Rows from block 3 of a small image classifier, named by matrix and row number. Rows with one number belong to one neuron. Each number is 128 + 32 x the weight over its row's rms, rounded and kept within 0 to 255. All counts start at 0. Numbers have three digits each. After the name is the row's rms in percent of the matrix's.
After each neuron's rows are labels from the 100 images, of 14848, where the neuron reaches its highest value: "top examples" is what is common among them; "patch colour" is the nearest of a few named colours to the mean colour under the peak. Only what is clearly more common there than usual is listed. The data: rendered landscapes of hills, water and sky.
# fc1: MLP up (model.blocks.3.mlp.fc1.weight, 1024x256), inputs 86-171
# fc2: MLP down (model.blocks.3.mlp.fc2.weight, 256x1024, transposed), outputs 86-171

fc1.381 126:078126119034072154087116145152129132095134156000156106118149174138153121137145125172099162118078128130100116126152097079141142116088145055119145113163099115137082122109110060111165073142070142136120163156109111138119080165126102099163131139146120102164116161
fc2.381 131:110171168169131167131110108135083155075128097060242119168144162143148117156064132111124172121147124118135119109135146136130112107155107158119142127138147140109135120133177185130155174106119068165074094164102158125178153154147154145101165138150141100138201157
top examples: fog
patch colour: orange

fc1.309 163:095145156169138087075145104153147101105081202118135120069099192133145131094096097117088146146165093128095141122092133159083141132058119146105094109150078155104141120135163162115186168154091120109086122129120127095146151107149144139092157059088154085190101110
fc2.309 177:148111058124162119144117134111201187118120146132080117171129125138151099089096120116112062102166089221154087189106151118125158154089136072107129154119143148082122148123066096156144092131126141123093168140132116147131108222119088198141131091143195139112112145
top examples: purple alien crags; night
patch colour: black

fc1.516 115:156052116120150123128147156149208098112068104045139133066101126107085165139129111142126160109190041130088118102171205075121095166165118122140121196093154106122172049115128084116158135148134121108159136131125147113083085132098103139095150142167087160114117115
fc2.516 106:122143124128046156132138087095108118109134110151255163140162135157075118118159167123095216140127138050134057151106088102184122111129091193119148159104163140096116148136144115112125177093133103179147131164141136146161132182101116095145152162165102097090158111
top examples: snowy peaks
patch colour: orange

fc1.549 107:095146111142052124148110107135149115102140084074124116146159142145151120104102116113072122123071138044089150115089101111143087172146098086138102119138137150103076150107092121109087088148133077103093137038055139172130124082112117026112063130096148128176103134
fc2.549 115:078133146117131148126062176086087106100109129132201171118122122128140140147017109103134141071156126104173172143148167141112133200113137136163117101105192136126195162124183139141177179126060101120160111165115176170099095169159117102089149168172131143085136145
top examples: fog
patch colour: pink

fc1.158 083:053153131136096083066124144145050100070160107124133147100124210156112068136106088127135116114138181119138109124123137169092114125166089126102137146165084120125190170152072115105205153116121107077119083135133133130151132133119106147075101136099129093106137056
fc2.158 102:151108059087139167130110108128162129139107101089166168151187148134101161060154116103115086121121094103088115158110114113171119116140197129108109090077153141110159121085159136142072117159161128130086141104047096167132081169202144085163167096158123139121112099
top examples: purple alien crags; night
patch colour: black

fc1.51 116:092157138101153059125132081060108105106153087098128142093157132148126123110063034049128139155119172102127136125083153155092103117165105133161121087118157122114158155168145161138144138211100093128106145110134132137112142124124107118040124106137154147139138052
fc2.51 109:126112062110082119133086201133094104148121114125103113142107075140128171139131151169130097105142148164092176169148081141138138133133123152084140121109120152110160122097084122152115157082206129107134143112057076144080095136186154157152172153206151101080111129
top examples: night; purple alien crags
patch colour: black

fc1.463 119:153123108104122148114122103164167157119069103098123118108111086135045135100160124191094108100049133122127068142088170153136119143132114078162164186148122137107069056128183133185123090135106121164104066122096159104142122100112137120158084161113094083134154046
fc2.463 109:173120085173177172138128060198126150120146162214035146156109132136133128104129146141104083096144109088093125091065088122127070172088089103105148088191150154099062116128141115153061187118098082130130135050110145197160124091101112164147144108150115124149131114
top examples: water; night; green hills
patch colour: black

fc1.519 132:093145171180038088108123122160101124102103129150133075105130093117153084139136112122105141150062139117131112117153151122157105163134115115126107085103117121116076165153151147167135157177128111152095121109105140123149161071150126122129104072130094113171114033
fc2.519 115:126093107184123140133101149148125157115130149170084094153079028114119103165148162138126116131142128175156074198109126195140161160090145096146131105111102149150085160135085129131082176081116166137110130111068103157094116116173149209158133147097122105124115188
top examples: night; purple alien crags
patch colour: black

fc1.411 085:066126135158120083111150124117101117087133091103138136078152135165117069103097116137094138119154170123127094176122138179146112110121069121124149141124104103087167140118090119154148170174122104163114139102127186160081157161119095149101138162123088079102135087
fc2.411 083:110151101104167136160126101163132126124089139072079127195134134084054180114154166131137048118137091135066109091093136100142081181162156186119164107128123121154144121096104076113115118123162142068141095111024088146154114161154142184116118113185115167118122119
top examples: night; purple alien crags
patch colour: black

fc1.84 121:128111099169104091143123106139120121072101124116125119082143132156108053119114138121134110116086151133135150109124186078132146101125130074103116136172158118126107159129154143095147146097178106191073152123036180069095129095162108136113105162128123108140137070
fc2.84 091:184130107147144155146129110143115135140137156114032143146162144115125143138179149169196053142103124183135156097117088119142137177100107126090152134171107164141067092104122140108097140102140139120145124109100125143136181063128103221169190117128162139127149172
top examples: night; water
patch colour: black

fc1.482 062:121131142139106185034112118170130096096087154096136146092124132142064058099137132146091137160129172116123120120149090128142119104146083132109122172130119126113178133159118154123062080153142123101125167108141139130151092129168109146149122100085123163126165097
fc2.482 081:180177081144200111134149135100174095127068112117094107179065053094084177138095086146132131099112107164116083110120137111096101098124137134103136115066103104170135119107181127156156109119153137155101104144036113112082138134173154147175172152139096100124074147
top examples: purple alien crags
patch colour: purple

fc1.751 050:113113162169123125189121130117156177140171078134124104139182133162141049106154126145125107160157112132126110103069175098115066207173127120135153131134136189168120208146127165197096107090111139116166108126145186173140151129132149147158176138142102154109177132
fc2.751 077:123153152181086095087100145105137078138150155107096104118088146144164091156127074135120172137138130106148108154124121145149170078067114105115084164186153060112087098166138088119166125142137175096106178070134145109069142106130067111144110116141143105115179112
top examples: water; desert dunes
patch colour: brown

fc1.636 145:081081127116141143118093170187166107134085139142138057094099100109088147108143152100167143075102105126109183193170136142147161078164154121133155116149103122155164099089114079118137151142064134158139104112142066161073152141193108106132145115108145121155109152
fc2.636 151:113090136114091070136127135125122137124078157190162140135086176113118126096086108121103200088108131125060150107127149101121091107163124102102080088148103130093170137123090129128085174076158115115121156045158125149126092148146115092125109055090053169053105053
top examples: snowy peaks
patch colour: brown

fc1.132 110:106112073099116103138099086098150137050087122116126118118133095164101101103084133085153110119109143120120202069110178087092094030156080086119112125112164154112156114152118099105132159089161095194073125143047135123112118124133130114097100107116072143107145110
fc2.132 096:199122107128182127144173079130118138145141162133055157113120134097156111142134128123160071159124134223155208072140079124091154110097093190125125124137098149129128143158114105132107163096156160106114131130121132140127170108141123197171180084045136142080180158
top examples: snowy peaks
patch colour: brown

fc1.682 100:130120118066138124151112124120115174112103110122122115155158088150103137097118090117085101139134159130105155164105148178125112104131084116138127111082152125092141172194143152107067149154131108183122143141168128141148131113130128111106172094115145125133170099
fc2.682 114:138164168167070146123133154113126084148096101155141156100094106126108175119141148167119149067137117145099172134111074140130118075065098168121083166109094156133156090111086125117138121117204121074069125075112089124061097126124097171150159100146144104086108106
top examples: night; purple alien crags
patch colour: black

fc1.109 064:076093172149118073107147107097110115082135088130137144075124163130101088132066114063166141134129151130133108159075132183096109121141128134111154098168137096163128206189145130083149154209122108155130128111137133149092131117125103142049134146128105106082189049
fc2.109 076:121113011079077149132060152151127121125116112120154111202162132153084175070179161194095074113137082117024142119116119082175079127148134115105125163118135173122152053081112155103124147093152111126115094102104068114133115174168137134160146097134171115109151109
top examples: sunset; snowy peaks
patch colour: brown

fc1.513 107:147139078140170152119111091099120133120127122072125106100156099137081134110143102168134097124129149118120080138086150145137134138161133053154111118088154114101084083130205139188103071083164112150098164150000181105157177117106141125098125129118130098082153101
fc2.513 093:071102100140127115129086094157100137136144166176001083094111159159140143113127104106107040155153136174079172110096086177121137222101143113098151114135098171100081103132112155134101134136104138144132166145038160139141154092125141179139140121178159148146103093
top examples: fog
patch colour: orange

fc1.485 136:100075064066127107116147124114095110098084122090118101180092039133141124113111077085125101108090148134126155079143184099126099099159104043060089130114154156143124088131101077123111099153100119135109154101080141111125160100151158124085125152098154189149132131
fc2.485 113:193075146178197155113191073152142101155113123129125140082130158110119158127177122174164118165129116092143113091104091084112076149127064169109141144117117159184118152149132131106088133146120062137114121126139120065141153102099143170161214139128146130115089117
top examples: night
patch colour: black

fc1.297 134:140089137131135162107142157082178164093160169134146114134110094091105105141109112071147160044089056135109092161150146133113138143132141076183100170149170079081130138158096110154162122168135142140133135104139109131128058170112095115138093075132150128124166100
fc2.297 136:091104159115063153132155166189166131132165138117244163137130156094162131104200157144113167119141098075093088181108116109161129178120147116100160120192116106129137168148125098116154178163141124079104091073129131160162108136110132000140150104144122102158137192
top examples: night
patch colour: black

fc1.566 065:128124143192122076065150098078091111107139044138124142122100169137154098105142079106126130122072142109134146128100159126121097124150128112148174059154156156166136164195153112068095083086180102080154110129114098127117107106113182121059098204106137099107140136
fc2.566 080:074132161123066155136074156106136108118081071117175196117130103169079149134184161137148167121107084039113118139135113113149107134116104199109098109123177115117174071068115173115130087111131111104120138087110112084093102168150080070160121123082147150090136055
top examples: snowy peaks
patch colour: brown

fc1.361 160:060151186159108092093135088088130170121062192177136120111143176166102097117121123120116187080137137067028117148095119147097120160114108147085061132142125162068103135152114128132157144180140106165113159093144148152165152111080167072096078118083120122169145105
fc2.361 159:117082120156137108118128121142147131124148103192088144115156237111159086097096128116132145087116176127166100088128122108121149142184132091128119086131161135083107177154120063166080139093136119106134166114063145183169132149104140123127118139135099164125129113
top examples: purple alien crags; night
patch colour: black

fc1.319 076:071117159153128043123128103131138128110142052108133144099120171136117098136110074110139118157160137130119119154082169167115140131153122140117199091151119116144134211152104136101147149170121112109138072115106120149100113146113107154081073155175142112110129091
fc2.319 088:114144101115091113135102139116082121130042189090131141173144139122072146103137146123089087100139127073077086118140088038156089152109101160112076111090132151129145056088066102124123116127137068067095140123111068159119112152153081116121158140152109168087143064
top examples: snowy peaks
patch colour: brown

fc1.755 112:159105101084143155151174125138098127150103121115124071054122133149105080134176150156123096124127080113108079138134107124089146141130153057156122121127152129127137146132104099167154150104153135150083150093101117091106161110141107078205104076136150124108124100
fc2.755 085:101130143138161147104134142138171141255111118138136180150131113154151108100137159123102135107090150143144107129141139135152133178122103164109079121150154127127188148131115105107132170125089135097158175087153146168134094161144121136166125138127130131118139136
top examples: water
patch colour: grey

fc1.251 125:129102129049144106117110142143131150114086140111144000099131077123145113087133104113134174061110114121166147175125130108083167135120148080115102141124151140104163115134144087150125125138072147134166140135155112163066118192143120094145118125117166131113116165
fc2.251 126:120155173194101094155107119171158157115138159140180097150115196135121091163154119167142189108069082187044156119118153059137149122146140045104150133142087088130115126112063222141127129144152176083089126063219113137113155079155102119135125061162046136121125101
top examples: sunset
patch colour: brown

fc1.595 059:122109157133112099122149130156117116104144093122130155060129187136097082142081096114143136131126154126120117147064106189098087100168103147097167115200174106143165181174145137072163138171119093118113096131131127176114102121102129139081113143115093105071134048
fc2.595 079:118089020059089109129094108121103122124077117120175142185160133151075139044164168165087129129139105108032148122124106088164088138157139145093092121063107142135145062092114145116106162074149115140096121106104093085135145182154147110147155125154171125094121119
top examples: sunset; snowy peaks
patch colour: brown

fc1.256 126:102097089130130092139130138127123112096121139140117083183101078144136100118124092114160103064089102139096193117136158134085133088156124103063099074104146140111126072126096113149120100126133132139105139123082097098131185122170167127069097094102155164121146126
fc2.256 126:179103134202141171098170102171135095137131166134134195052106154109172147172174125179153102161138132129153154115114064109101120147096091177118096127117095120189152144152181104150096155126174116121085101125084116103125145115131106125177177119039152123129100137
top examples: snowy peaks; purple alien crags
patch colour: brown